python train.py --model="segmentation model" --crop_scale_min=0.8 --num_classes=2 --norm="groupnorm" --hidden_act="relu" --pixel_unshuffle=2 --widths=[64, 128, 192] --attention=false --upsampling="pixel_shuffle" --optimizer="adamw" --beta1=0.8 --max_steps=34200 --lr_schedule="cosine" --final_lr_fraction=0 --warmup_steps=1710
Rows from block 3, named by matrix and row number. Each number is 128 + 24 x the weight over its row's rms, rounded and kept within 0 to 255. All counts start at 0. After the name is the row's rms in percent of the matrix's.
# conv: 3x3 conv (model.mid.1.conv.weight, 192x192x3x3), inputs 21-27, a 3x3 kernel for each
conv.67 108 [146 139 148 143 135 122 142 136 128 120 166 117 130 160 130 104 154 107 124 129 147 103 113 101 114 116 111 120 154 152 144 178 163 134 153 130 110 116 121 102 107 103 103 105 110 112 122 112 116 130 120 101 120 117 123 175 159 151 144 117  83 100  87]
conv.68 156 [144 143 143 144 142 139 145 142 139  95 111  93 109 124 112  91 115 101 126 130 129 127 135 131 128 136 133 119 130 133 124 133 141 121 139 149 123 113 129 112 114 115 124 116 131  94  89  98  87  91  91  89  87  86  86 101 106 104 112 116 117 121 123]
conv.69 083 [ 98 124 105 132 139 127 108 128 122 114 132  83 143 113 107 112 121  77 125 112 110 101 122 116 105 129 137 161 141 140 165 186 178 139 158 140 111 111 117  98 113 121 103 116 138 116 118 119 105 117 115 101 101 104 143 145 116 129 128 100 131 119 163]
conv.70 060 [114 110 106 110 101 119 102 113 132  34  11  65  39  20  53  55  28  71 104  98 133 103 105 128 122 132 139 142 159 157 156 164 166 155 170 180 153 155 176 151 143 161 153 150 166 129 124 143 118 110 130 134 122 135 149 166 173 145 140 166 127 133 171]
conv.71 134 [138 140 139 134 139 135 134 137 133 124 110 124 116 107 110 120 105 113 119 115 126 115 113 120 118 114 121 133 141 144 138 144 141 141 145 139 101  98 105 100  96 102 107 101 105 107 109 113 106 108 112 106 107 111 115 111 116 108 100 107 108  99 111]
conv.72 067 [117 109 126 134 119 139 145 148 131 144 172 177 163 162 170 166 147 163 123 105 142 151 111 141 154 115 120 183 171 163 184 171 164 180 177 148 111 123 134 117 129 134 112 130 130 144 148 157 142 148 155 144 152 148 141 125 125 132 115 133 143 109 117]
conv.73 062 [ 79  97 115 104 103 121 131 123 139 171 179 159 170 184 173 152 159 140 107 124 158 137 123 138 170 133 144 114 135 133 144 164 153 157 172 155 110 105 136 114  86 105 145 104 121 148 140 138 135 120 125 132 117 122  99 115 134 117 121 146 123 121 138]
conv.74 094 [ 67  65  84  74  78  82  89  80  87 138 139 141 131 137 135 133 137 142  99  96 116  93 103 121 113  97 109 161 139 132 127 126 138 140 128 171 136 154 159 149 150 161 156 136 134 141 139 134 140 143 138 137 136 133 134 132 136 109 114 133 144 165 158]
conv.75 049 [115 124 114 129 129 128 121 121 129  71  47  91  56  67  78  83  59  85 132 132 140 143 151 153 141 144 145  51  54  53  70  66  63  79  81 104 157 151 173 153 129 158 158 150 174 137 127 134 135 136 141 149 148 147 123 141 120 126 145 153 129 158 167]
conv.76 155 [112 112 112 117 117 116 122 121 121 102 101 102  98  98  99  96  98  98 112 115 119 124 121 120 134 126 123 114 126 118 123 142 140 124 147 146 108 114 111 115 115 111 114 111 104  76  78  83  76  78  83  78  78  83 113 115 119 133 134 133 153 141 137]
conv.77 069 [118  99 116 118  98 115 127 127 150 100 204 116 178 244 204 110 215 137  97 101 112  89  86 113 113 120 139 177 156 146 174 153 150 159 160 164  97 101 108 102 100 114 105 120 125 132 131 138 126 126 137 130 139 133 146 139 141 149 126 136 117 133 150]
conv.78 062 [100  98 103 106 118 111 107  92  79 130 127 133 119 111 116 123 121 112  98 116 131 127 128 131 129 122  90 122 145 129 141 161 151 132 158 143 112 135 136 130 145 142 128 134 121  92 102 104 102 106 106  95 104  99 117 132 141 161 156 166 148 137 142]
conv.79 056 [113 112  96 117 111  93 110  95  93 130 118 122 121 108 112 114 113 109 132 125 124 139 129 120 135 120 122 121 153 138 143 170 158 135 167 156 120 131 124 128 139 132 116 130 125  85  97  95  96 108 107  88 100 100 119 134 138 163 151 160 161 141 150]
conv.80 075 [143 129 151 139 124 134 134 115 121 180 176 165 181 176 172 179 174 148 128 104 123 118 114 109 128 126 122 111  97  97 105  81  82 119 104 108 113 103 138 109 108 126 125 128 133 140 131 132 135 123 120 138 130 122 116 124 144 130 142 140 121 154 130]
conv.81 063 [154 180 179 145 162 159 150 137 147 143 155 146 153 148 157 155 146 146 138 149 132 137 151 142 140 123 134 170 164 149 173 184 156 157 157 146 102 120 134 114 146 155 117 150 161 163 170 170 171 176 172 159 172 165 110 114 136 121 125 129 124 110 128]
conv.82 137 [119 117 115 125 121 119 127 121 122  99 100  94  95  99  93  88  96  91 121 123 127 134 130 132 142 132 133 111 126 119 125 144 139 125 145 145 122 128 129 132 134 136 134 133 131  73  74  81  72  74  80  75  75  80 111 121 122 144 147 143 151 148 146]
conv.83 064 [118 114 119 120  98 115 130 113 119 102 192 119 157 229 184  98 194 114  91  99  90  89 109 102 105 127 119 121 132 125 118 109 129 106 114 125  92  80 107  92  88 115 109 107 121 125 127 145 110 106 140 120 129 139 126 139 127 124 152 138 153 155 150]
conv.84 130 [137 149 164 150 146 149 159 155 147 122 125 108 138 169 129 137 144 118 150 151 158 132 131 141 154 147 148  84 106 139 104 133 144 116 153 115 128 124 139 117 120 129 129 122 136 116 122 123 117 124 130 117 124 118 150 177 140 133 154 140 146 148 156]
conv.85 137 [144 141 120 155 160 117 136 129 107 127 129 115 129 132 117 118 116 122 134 151 125 149 174 133 140 136 117 119 124 120 129 161 139 129 141  99 115 122 115 120 127 111  97  93  94 123 130 132 125 136 136 128 133 131  97 115 113 155 174 115 164 146 113]
conv.86 108 [125 127 116 128 127 119 130 126 121 136 122 124 137 122 127 126 128 113  99 100  99 100  95  96 100 105 109 140 157 124 148 177 146 114 161 131 124 124 124 127 128 131 124 127 120 141 146 144 143 148 147 141 145 144  94 107 116 121 123 131 119 122 132]
conv.87 110 [124 130 132 125 137 140 118 126 128 141 121 135 127 104 125 121 123 112 106 102 101 107  98 100 104 109 116 109 166 129 138 194 166 120 143 109 121 126 127 130 138 135 120 129 128 133 136 131 138 142 139 132 136 132 107 115 115 130 121 114 124 121 133]
conv.88 117 [146 141 143 139 131 136 137 133 136 135 125 126 136 122 126 133 127 119 117 112 116 114 106 112 114 114 121 124 144 114 134 166 145  96 143 123 112 117 113 124 128 124 120 125 125 142 147 144 143 147 146 140 142 141  92  88  83  86  96 100 110 114 119]
conv.89 087 [117 116 111 132 125 126 128 118 115 100  63 112  79  53  89 101  68 109 132 129 134 133 155 163 136 143 148 102 117 103 124 149 138 114 153 147 138 140 155 128 131 147 140 137 149 128 131 140 134 131 142 149 149 145 124 116 127 137 152 158 152 175 166]
conv.90 097 [121 129 159 140 135 157 155 136 138 119 115 130 122 167 136 113 152 129 144 136 148 129 115 137 147 135 156  96 127 142 105 104 105 140 157 136 128 117 147 133 120 125 132 124 145 128 124 124 132 136 144 134 138 137 169 181 158 119 132 125 154 146 152]
conv.91 108 [154 137 144 138 122 129 163 146 143 119 123 134 124 150 131 133 121 139 163 147 162 131 131 138 162 140 135  93 103 101 113 153 154 114 157 111 135 127 140 125 131 110 133 110 114 116 114 128 114 122 131 121 120 125 120 116 121 148 170 148 160 164 140]
conv.92 107 [139 142 147 129 118 124 127 118 127 141 123 120 131 119 126 119 126 146 124 109 105 111  98  98 101 105 114 142 154 133 148 139  99 138 136  75 109 122 131 135 141 140 137 149 136 119 129 130 131 137 137 127 132 131 122 135 131 133 141 146 117 126 131]
conv.93 091 [132 152 118 154 151 134 155 153 104 133 137 116 138 161 122 130 128 133 131 139 120 119 137 130 147 147 133 145 111 100 152 134 102 130 155  68 105  97 102 101  98 100 124 117  92 139 138 149 146 141 151 151 137 139 156 153 151 144 136  89 157 126 105]
conv.94 122 [134 130 127 133 131 129 136 137 133 129 123 123 126 131 124 125 123 120 120 116 118 116 119 122 119 129 129 140 149 133 135 161 153 128 155 141 135 136 132 141 143 145 136 141 131 126 129 130 125 125 124 125 120 118  82  79  85 106 120 113 120 132 131]
conv.95 126 [142 148 153 140 133 130 139 127 127 118 116 117 114 133 114 109 119 114 127 142 135 121 144 120 138 143 121 127  94 107 133 152 139 112 148 126 132 129 138 134 132 122 143 129 138 127 136 137 131 144 151 131 138 134 130 144 137 155 171 142 161 155 125]
conv.96 055 [147 149 162 148 148 160 153 150 161 158 158 175 168 164 182 172 175 194 115 122 131 118 118 130 138 124 139 122 147 133 140 149 134 130 135 130 100 102 104 117 102 107 111 102 115 177 182 159 184 187 167 171 171 156 114 118 102 115 112 119 112 116 137]
conv.97 112 [154 153 185 138 140 161 163 150 169 156 147 131 154 146 133 135 147 116 155 161 173 119 134 148 155 157 158 110 101 140  78 134 121  99 128  99 126 125 144 116 125 143 148 146 146 124 137 133 133 151 152 126 144 134 147 167 153 143 167 161 145 147 148]
conv.98 055 [143 149 140 144 139 144 137 130 149 105  55 130  70  51  99 115  84 132 124 115 128 112 121 140 126 127 145 116 130 119 133 129 130 116 120 158 162 161 183 146 148 174 159 164 185 105 105 125 100 105 111 110 107 108  57  79  91  97 110 129 120 135 151]
conv.99 087 [115 127 122 131 141 133 130 134 124 160 176 177 169 180 190 161 182 193  92 108 104 112 125 120 109 112 110 133 149 142 147 157 134 139 129 102 120 122  99 128 135 109 113 115 105 157 160 137 158 155 135 148 141 127 145 156 137 155 155 126 127 128  98]
conv.100 043 [174 175 184 175 181 187 176 176 178 171 149 154 168 142 157 163 148 173 145 144 149 144 139 146 145 143 143 119 147 123 138 158 140 122 132 106 118 121 112 112 104 101 107 100  97 114 128 117 125 135 126 109 119 110 103 113  72 114 118 110 109 125 124]
conv.101 063 [121 139 154 139 138 154 151 153 163 151 126 153 134 127 119 165 133 128 118 146 162 151 138 144 174 147 132 132 129 138 141 137 145 131 107 130 117 142 125 125 114  96 142 102  79 108 105  89 113 113  96 119  97  72  86  95 113 117 121 134 119 136 152]
conv.102 071 [130 119 126 143 136 132 145 138 125 187 186 156 191 189 168 189 188 155 113 100 105 110 109 119 112 112 100 128 103 107 128  96  86 145 124 118 110 117 120 103 104  99 114  99 102 138 137 147 133 123 132 136 127 135 141 152 151 137 144 157 128 128 137]
conv.103 075 [123 130 138 127 133 139 135 135 138 156 160 176 169 166 185 175 173 179  95 109 117 102 113 121 108 112 125 111 140 129 143 148 133 147 138 114 112 120 100 121 117 106 115 106 107 170 174 147 176 186 162 164 174 148 181 172 109 143 140 127 130 121 135]
conv.104 079 [ 90  91 115  85  69  78  69  54  61 140  48 120  85  41  47 118  28 107 144 117 148 136 113 112 175 133 117 115 117 139 114 121 124 115 103  91 114  97 106 104 104 110 128 110 122 114 105 102 116 104  92 133 130 122 140 152 172 159 133 146 131 129 137]
conv.105 114 [143 155 153 151 147 160 156 147 136 168 105 133  77  82 100 114  82 180 151 152 133 159 149 150 125 132 138 130 150 121 136 135 144 109 123 120 107 121 119 108 125 123 120 120 123  81  90  89  97 105 100  90  89 100 109 125  84 131 135 133 119 125 112]
conv.106 047 [165 153 161 169 154 154 171 170 164 171 152 163 150 141 156 168 150 197 130 109 108 134 115 112 144 129 125 181 179 151 194 201 186 193 185 164 100 104  71 108 109  78  97 103  74 128 124 110 130 117 110 121 116 114 122  89  96 132 121 131 127 143 148]
conv.107 084 [140 143 134 158 164 147 145 158 138 154 188 179 173 200 198 153 195 192 118 136 121 139 170 153 122 147 134 157 158 143 162 170 141 155 150 113 105 120 100 115 144 119  99 126 107 158 159 164 157 156 162 155 157 161 111 122 121 143 152 129 135 145 120]
conv.108 065 [140 148 145 160 153 166 151 143 159  88  37  97  42  17  54  84  35  76 136 141 145 147 158 171 143 157 160 115 141 127 126 161 153 134 168 179 148 158 176 149 140 169 153 158 172 137 137 134 138 136 139 138 138 132 142 149 126 144 145 156 143 166 174]
conv.109 146 [130 124 128 119 113 121 126 118 128 123 103  93 106  88  89 109  86  84 142 134 139 131 126 131 133 125 139 111 126 127 120 132 132 115 135 129 127 129 126 127 133 125 127 129 125  62  69  61  70  86  77  73  73  64 145 147 141 138 138 138 143 141 148]
conv.110 137 [131 121 130 110 102 113 114 111 120 121 106  98 121 108 100 127 109  94 132 124 137 114 118 130 114 118 135 119 138 135 136 151 146 127 152 132 113 120 130 110 128 127 109 123 126  74  83  71  83 107  89  85  99  88 139 142 138 133 139 137 129 133 146]
conv.111 103 [117 115 126 111 113 110  99 102 100 124 116 105 122 115 106 118 107 109 110 111 118 116 135 132 106 115 128  96 115 120 125 148 143 114 133 104 103 111 111 111 135 113 106 116 116  90  98  93 105 118 101 108 122 102 111 123 129 133 147 138 126 136 145]
conv.112 106 [122 117 143 159 140 135 157 132 122 135 131 135 137 123 134 141 117 131 116 125 114 143 125  90 134 124  88  91 119 114 125 140 101 128 133  92 102 111  97 116 107  75  90  97  92 116 119 113 123 122 118 115 121 112  95 129  91 162 131  98 130 122 108]
conv.113 062 [126 121 103 125 107 130  99 119 136  86  11  89  30   0  42  86  12  60 130 104 132 122  96 138 118 125 142 121 133 122 129 138 150 106 130 159 149 141 152 144 131 146 141 142 154 126 120 114 127 120 117 139 133 120 121 132 117 134 144 154 108 149 167]
conv.114 083 [114 105 111 135 127 120 132 110 109 153 144 139 142 135 128 150 126 127 101 115 116 125 127 129 124 126 133 121 126 122 127 135 136 127 148 156  95  97 111  96 106 107 104 113 119 126 109 131 118 110 115 132 121 135 122 130 145 143 131 134 145 140 154]
conv.115 088 [140 128 122 129 107 104 117 101 105 128 112 115 116 100 108 125 109 114 148 121 142 138 106 124 137 111 131 138 150 148 151 160 156 149 158 151 130 122 134 125 123 133 126 125 133 106 116 111 118 127 122 113 126 119 151 136 144 151 136 151 128 112 141]
conv.116 120 [103 104 109  91  85 105  98  96 109 135 118 131 121 109 118 140 122 137 115  99 128  95  81 114 115 104 127 129 151 138 148 165 149 126 153 138 105  96 115  93  80 105 103 101 115 115 119 122 122 123 127 124 129 139 142 128 146 129 102 128 119 102 135]
conv.117 095 [140 136 126 140 128 117 127 116 111 135 121 119 124 111 111 123 107 111 150 136 145 147 125 132 140 120 135 133 154 149 146 158 152 148 160 151 128 129 134 128 126 129 126 124 131  99 110 111 110 122 121 103 116 115 151 142 139 151 136 134 138 121 132]
conv.118 070 [112 121 121 135 131 131 140 127 115 140  96 143 116 104 108 116  87 126 131 134 136 139 148 151 145 147 143 113 161 109 165 166 153 130 169 180 110 122 131 114 118 116 114 112 116 122 131 147 124 144 141 134 140 140 114 128 128 130 120 137 136 144 150]
conv.119 115 [104 116 126  91  92 117 108 111 128 132 116 136 120 106 114 142 119 133  97  94 132  93  78 116 120 119 140 143 152 141 152 153 144 136 147 138  97  97 116  97  80 100 110 103 110 125 124 125 128 127 126 116 122 140 133 139 166 121 103 139 126 107 140]
conv.120 056 [121 113 107 116 107 105 119 115 116 147 161 157 163 180 178 162 178 171 125 133 121 123 122 116 123 128 123 132 153 132 155 176 157 125 155 136 143 151 139 138 144 141 141 150 145 109 118 131 118 126 137 129 135 144 117 134 123 144 154 140 116 131 123]
conv.121 094 [136 156 154 137 126 116 141 140 143 130 137 122 133 134 133 130 133 124 159 171 165 153 117 114 163 126 142 123 139 186 141 143 133 187 139 118 186 180 163 182 151 179 179 144 189 132 145 147 147 147 146 151 149 145 142 191 184 145 147 112 184 119 127]
conv.122 133 [130 130 127 128 129 126 128 128 125 153 153 149 153 153 149 150 149 145 124 129 128 125 133 133 126 136 140 141 141 137 142 143 139 142 142 137 124 124 122 126 131 131 131 138 141 176 175 173 176 175 173 173 173 172 113 110 112 111 113 115 114 117 117]
conv.123 078 [125 114 105 122 113 109 118 109 105 158 160 153 165 161 160 161 161 155 132 143 143 139 148 152 134 150 149 131 142 121 141 162 145 128 146 129 129 136 118 137 150 138 123 150 144 155 155 149 156 150 147 150 145 144 126 132 115 143 147 155 118 128 124]
conv.124 085 [107 120 139 107 121 137 114 127 142 168 172 145 166 174 161 149 166 147  97  97 114  96  99 112  97 103 117 118 108 106 116  99  82 133 113 104 112 118 133 117 124 136 124 130 134 127 127 125 126 121 121 120 117 122 138 159 157 143 146 143 139 139 138]
conv.125 092 [126 139 136 127 141 148 119 133 145 152 148 130 157 148 130 147 153 125 114 131 126 121 132 135 102 125 143 164 157 148 172 165 155 150 150 156 142 140 128 148 139 132 113 144 138 163 179 157 167 178 161 156 161 153 113 150 124 133 116 104 106 104 101]
conv.126 098 [166 155 153 144 135 140 145 138 137 133 143 143 148 159 142 142 151 136 164 168 155 125 123 122 136 124 123 157 154 152 154 120 104 105 122 133 153 156 148 102 119 118 109  94  99 141 152 120 144 167 140 136 162 137 185 194 141 133 139 127 115  97 130]
conv.127 105 [104 141 155 134 127 126 153 118 105 157 144 101 150 119 102 121 136 119 117 151 161 134 118 120 165 117 122 107  76 155 103  92  66 164  92  82 130 166 169 162 142 154 177 152 149 136 149 135 150 154 131 137 136 129 121 215 218 142 150 129 167 122 101]
conv.128 075 [146 166 156 144 140 165 141 148 167  99  59 101  75  63  77  96  70 101 131 136 149 140 139 158 148 149 157 113  97 103 104  93 126 100 122 158 174 175 187 169 155 169 176 161 171 123 113 113 118 104 101 128 110 106  88 100 113 121 125 144 132 139 155]
conv.129 118 [118 119 112 115 104  98 113  99  92 140 141 149 147 150 159 155 154 147 136 128 127 130 118 113 131 130 122 121 147 138 155 162 145 134 139 116 142 151 143 135 141 130 123 125 111 100 101 111 104 106 110 115 118 121 134 144 125 139 138 128 138 140 134]
conv.130 085 [117 110 106 121 120 121 119 119 114 156 156 155 160 157 159 158 155 150 127 135 134 131 150 149 126 150 145 130 140 124 136 158 148 125 146 136 132 130 116 130 143 132 120 143 140 164 162 142 167 163 146 157 157 148 158 145 118 136 136 156 116 126 126]
conv.131 092 [106 126 129 111 114 130 115 109 117 124 119 133 126 130 138 141 137 146 118 124 113 132 127 115 129 135 115 110 145 143 142 166 156 127 146 122 144 160 150 145 156 153 138 146 126  83  89  99  95 104 112 108 122 136 125 132 126 139 137 132 134 138 135]
conv.132 104 [150 140 144 156 150 144 150 152 128 115 122 172 104 105 142 112 104 112 138 136 131 144 134 130 110 145 134  81 118  97 147 118 116  87  87  85 118 108  94 125 107  85 111 139 114 130 114  93 138 134 117 114 136 113  98 115 127 175 134 129 120 123 131]
conv.133 063 [129 123 115 121 120 132 117 116 126  87  21  98  50   0  56  96  38  92 131 118 124 121 110 135 114 122 140  97  98 102  95  91  94 104 102 106 145 140 155 129 122 144 133 141 157 134 128 118 137 132 124 134 133 121 143 151 115 125 124 130 124 149 159]
conv.134 108 [ 87  69  76  97 107 103  87  92  56  71  59  54  62  97  51  61  41  71  84  97  86 118 132 114  92 102  70  92 158 123 155 161 131  92 127 109 109 125 115 126 142 114 116 121 111 108 107 111 113 114 113 122 124 118  85 127  86 145 127 127 116 141 144]
conv.135 089 [120 117 111 116 112 111 110 107 107 112  98 103 100  92  97 104  92  97 125 124 117 120 120 118 120 119 112 116 131 118 127 141 136 109 131 123 112 114 119 106 108 114 119 114 114  98 107 116 108 119 125 115 124 128 110 108 113 131 142 143 149 159 150]
conv.136 092 [117 115 110 112 108 108 104 100  98 119  96 116 101  89 104 115  95 113 125 126 117 119 123 120 116 117 109 115 130 121 123 140 134 106 126 114 110 114 117 109 112 115 121 116 113  84  94 104  95 109 117 104 116 122 116 108 114 125 129 133 143 149 141]
conv.137 117 [126 125 127 116 114 120 108 108 109 106  92 106  96  94  97 112  96 106 115 124 120 120 136 126 116 127 117 113 127 122 131 146 135 116 134 117 102 123 106 107 136 113  95 114 103  87  95  87 103 112 102 106 115 110 101 113 112 109 136 130 123 146 134]
conv.138 099 [118 132 129 109 116 130 102  97 110 121  89 116  97  82  94 117  86 105 117 131 120 122 121 118 119 123 109 112 130 125 125 142 136 116 130 110 111 115 119 105 109 115 114 115 113  90  97  99 105 119 112 112 127 126 107 109 120 119 126 130 135 149 142]
conv.139 099 [144 134 123 123 106 110 132 112 102 145 134 133 136 109 124 140 125 127 160 149 142 147 114 123 152 119 121 142 138 174 138 125 127 150 119 102 165 155 149 145 132 147 149 137 145 133 139 134 139 138 136 130 133 134 169 182 183 159 152 150 168 131 116]
conv.140 101 [125 125 122 111 110 113 108 106  99 106  84 105  94  91  94 108  88 106 114 122 111 108 135 122 116 127 113 112 126 121 128 143 136 110 136 115 107 129 113 101 137 117 100 121 115  81  92  88 102 114 105 111 121 116 102 102 114 109 139 140 133 149 146]
conv.141 097 [126 139 135 114 121 135 105 114 124 111  83 109  90  84  88 107  86  98 114 142 137 120 131 132 117 138 135 108 124 125 125 137 136 113 135 127 100 130 118  99 123 122 108 124 122  89  97  89 106 118 107 110 123 118 104 115 120 120 129 139 128 152 142]
conv.142 077 [155 154 134 167 164 143 149 155 143 110 110 111  89  61  78 100  66  83 142 152 127 155 138 131 144 141 128 126 122 109 129 136 127 132 142 149  84  95 105  95 106 116 128 128 127 137 134 131 134 129 127 126 121 121 166 159 161 146 133 145 153 162 174]
conv.143 082 [128 123 122 132 121 123 147 143 140  52  85  30  69 100  65  29  69  40 114 118 117 128 129 132 130 137 132 133 137 131 142 151 153 138 149 156 123 125 118 121 123 123 115 120 120 136 130 129 135 128 130 134 129 129 146 134 136 150 139 146 158 152 157]
conv.144 124 [116 114 109 119 125 126 110 121 121 139 142 138 139 143 138 138 137 134 125 131 115 121 129 128 109 122 115 115 112 107 121 118 112 124 127 121 132 124 104 129 126 114 115 117 104 134 139 131 140 142 133 127 130 127 147 136 134 142 136 128 122 122 119]
conv.145 094 [152 148 139 158 162 156 153 167 157 167 140 133 145  96 124 143 126 116 140 151 134 157 165 159 149 161 148 141 136 142 135 130 142 128 135 157 114 117 114 123 127 121 121 130 129 147 152 157 151 156 154 146 148 151 109 106  91 120 123 107 115 118 103]
conv.146 066 [101  97  87 102  96  93 100 109 113 130 126 125 117 116 114 129 115 111  88  98  99 110 116 116 106 124 125  94 106  96 107 123 120  89 118 118 147 149 130 155 157 134 112 129 105 111 112 122 115 121 125 118 120 121 142 140 137 170 163 149 169 169 163]
conv.147 071 [142 133 131 144 144 145 151 167 157 120 115 115 105 108 116 112 114 125 144 135 138 146 147 154 145 149 140 133 130 129 135 136 141 131 133 134 116 117 142 120 107 144 127 102 127 133 140 133 150 156 148 153 163 156 135 127 131 144 147 158 135 131 132]
conv.148 142 [115 135  94 142 159 154  99 128 129 130 134 143 146 108 133 159 120 129 119 136  88 132 141 137 129 140 108  85 135 143 149  95 105 138 136 133 165 145 112 113 121 119  79 130 115 132 143 118 122 135 134 115 121 138 250 194  82 122 106 127 111 150 129]
conv.149 111 [112  95  95 101 110  99 116 108  97 119 116 121 113 115 115 117 114 119 135 118 122 118 129 120 138 122 106 139 126 130 107 101 120  96  96 128 139 140 143 149 140 137 144 141 132 129 129 119 131 136 127 130 131 122 123 134 151 122 123 139 128 152 148]
conv.150 102 [104 109 100 102 113 113 103 118 127 168 154 132 152 106 124 153 138 146 107 125 112 114 109 115 110 125  97  99 110 103 106 105 103 115 109  88 131 148 143 149 155 138 141 140 107 136 141 136 142 151 144 139 145 145 140 155 143 151 155 163 120 140 128]
conv.151 074 [158 147 127 150 144 137 148 157 178 135 126 122 130 139 146 130 119 172 149 151 121 151 146 155 162 146 164 135 130 107 129 127 119 116 126 125 113 111 122 122 110 102 147 116 103 150 151 144 158 153 142 152 138 127 106 134 133 135 145 135 134 111 117]
conv.152 053 [100 117 117 133 124 148 114 111 127  56   1  88  24   0  61  77  38  92 130 118 130 136 127 144 129 126 139  98 116 117 109 117 114 117 130 138 152 146 169 152 131 152 156 154 171 135 134 130 137 146 132 139 143 138 119 159 122 118 113 126 115 133 150]
conv.153 081 [ 84  95  90 113 130 143  86 110 122 146 123 139 120 106 108 120 105 106 107 106 105 118 110 123  83 111 103  96 101 105 126 133 127 119 142 143 140 145 116 135 137 128  97 111  87 115 124 129 120 124 130 120 128 126 121 123 121 165 146 177 154 146 135]
conv.154 079 [ 64  66  76  76  73  79  76  82  89 136 127 121 123 116 110 127 113 114  66  81  91  90 103 101  88 112 109 102 118 123 120 125 132 113 124 130 134 148 120 151 163 129 111 135 101 109 111 111 116 119 118 117 120 119 132 133 135 156 159 149 162 170 168]
conv.155 077 [ 64  66  75  75  72  79  75  82  90 136 128 122 122 115 111 127 113 114  64  80  91  89 103 103  87 113 110 103 119 123 121 128 135 113 127 131 137 151 122 155 166 132 114 138 104 109 111 110 115 118 118 117 119 118 131 131 134 155 158 151 163 171 171]
conv.156 072 [120 126 116 116 128 113 113 127 111 135 120 114 138 121 116 114 110 104 112 103  89 106 104  87 104 102  92 161 154 140 155 153 148 121 125 135 135 135 118 122 128 109 113 112  96 140 136 120 142 143 129 131 131 121 131 120 158 137 136 156 155 118 123]
conv.157 089 [114 102 101 101  88  88  98  85  94  70  67  85  58  91  81  70  72 105 103 102 110  98  73  70 116  85  93 144 176 172 162 168 159 155 174 160 144 143 138 117 102 113 126 113 125 135 141 144 136 138 149 142 145 155 152 197 155 139 142 124 137 124 133]
conv.158 090 [109  97 100 108 107 103 115 114 110 153 131 121 134 120 115 123 114 113 135 119 109 134 127 107 127 115  99 107 119 125 111 119 106 120 121 104 107 109 109 106 113 106 108 112 117 130 132 143 129 129 142 124 117 138 124 117 169 122 119 142 127 125 121]
conv.159 082 [125 126 126 122 117 126 131 131 138 129 114 131 101  90  98 119 106 130 143 115 110 133 115 106 108 105  99 167 150 150 148 140 132 140 149 147 122 119 109  88  75  90 101  90  97 117 128 115 124 134 109 107 119 106 139 127 122 136 119 127 137 125 120]
conv.160 164 [165 165 173 158 158 158 138 138 127 104 133 105 126 141 112 110 137 105 158 150 118 127 120 102 140 118 116 104 126 142 104 122 124 131 130  95 119 120  95 128 113 123 123 104 123 115 121 126 110 127 123 102 120 115  73 116  97 116 120  95 134  99 122]
conv.161 119 [113 113 121 157 145 144 168 148 156 150 152 119  74  90 111 116 128 157 123 120 109 148 149 125 157 146 143 116 108 137 105 113 107 115 106 106 119 115 127 124 119 121 125 114 106 129 130 126 127 126 115 112 115 106 109 116 117 151 139 119 160 138 172]
conv.162 117 [163 155 155 164 144 144 154 138 142 110 135  81 117 188 112  98 124  86 120 145 145 143 139 138 126 120 135  84 126 122  99 138 122 105 117  77 106 114 135 104 117 136  94 113 150 118 121 127 109 121 123 107 117 119  92 148  77 120 144 113 110 107 115]
conv.163 113 [150 133 146 182 131 141 159 138 133 104 121 130  85  98 129 119 126 134 137 114 123 156 107 129 111 113 128  86 124 110 161 147 115 123 127 130 140  98  87 152  94  84 105 106 119 133 113 102 151 136 128 131 138 125  79  88  85 192 103 108 126 104 132]
conv.164 104 [131 127 151 128 134 141 146 122 142 146 150 124 146 154 117 115 126  79 148 122 119 155 146 126 135 125 127 123  90  74 110 129 133 116 118  95 104 112 120 113 122 127 120 129 135  73 108 135 100 125 137 120 118 113  95  85 104 132 138 145 153 143 165]
conv.165 108 [123 138  98 135 153 114 147 141 118 145 104 124 137 108 160 107 116 208 106 137 115 121 135 120 129 107  94 105 147 113  62 142 121  94 130  89 119 110 115 119 106 107 109  87 104 128 135 119 129 126 123 133 121 119 161 181 131 139 142 115 156 144  99]
conv.166 080 [129 130 118 124 137 124 121 134 117 151 134 123 134 125 107 124 114 108 126 105 102 120 113 112 125 120 115 150 132 124 133 136 125 112 132 112 114 109 117 109 102 109 119 119 135 122 120 114 114 121 123 103 120 128 128 105 159 145 145 180 123 127 145]
conv.167 089 [131 117 109 125 107 108 108  95 100 134 109 120 114 115 130 124 126 142 145 129 105 140 113  97 147 117 107 114 158  95 114 151 128  73 152 144 119 107 111 113  96  96 130 112 106  97 107 114 103 111 114 106 119 121 110 125 125 136 107 110 117  96 140]
conv.168 123 [113 110 107 104 104 109  98 104 109 103 145  99 137 166 140 111 153 106  94 105 119  84 100 113  90 108 114 109 125 123 123 143 139  97 112 107 107 103 120  97  85 101 110 102 109  92  88 103  90  87  99 100  95  97 139 146 158 122 132 140  89 102 116]
conv.169 117 [147 129 159 140 119 151 133 120 140 138 127 127 136 142 139 116 157 124 135 136 140 112 118 137  95 127 158 121 146 110 146 137 137 147 119 125 103 109 111 108 110 103 101 134 123 132 144 132 126 151 139 118 148 128 106 123 102 106 112 118 101 130 136]
conv.170 077 [ 81 105 107 114 135 138 114 123 128 164 193 152 165 167 137 143 162 145  88 105  76  86 136  90  70  65  94 142 121 116 155 122  95 172 119  96 114 139 123 128 128 129 101  86 104 134 132 132 139 134 134 130 123 127 194 177 149 158 139 125 156 136  99]
conv.171 096 [119  99  97  97  87  80  90  79  82 163 141 109 144 161 142 148 145 110 130 101 110 113 102 102  98  93  87 142 177 166 163 192 178 131 165 143 108 113 117 109 119 108 111 108 105  87  91  94  92  92  94  89  91  88 144 139 145 137 126 130  96  88 101]
conv.172 052 [130 126 110 143 126 132 141 131 140 113  74 108  88  81  95 107  87 101 155 155 154 156 162 166 154 168 166  96 118 106 120 121 113 129 129 141 160 155 166 139 118 146 140 134 157 130 123 126 128 125 126 138 134 130 127 154 122 124 139 141 131 163 167]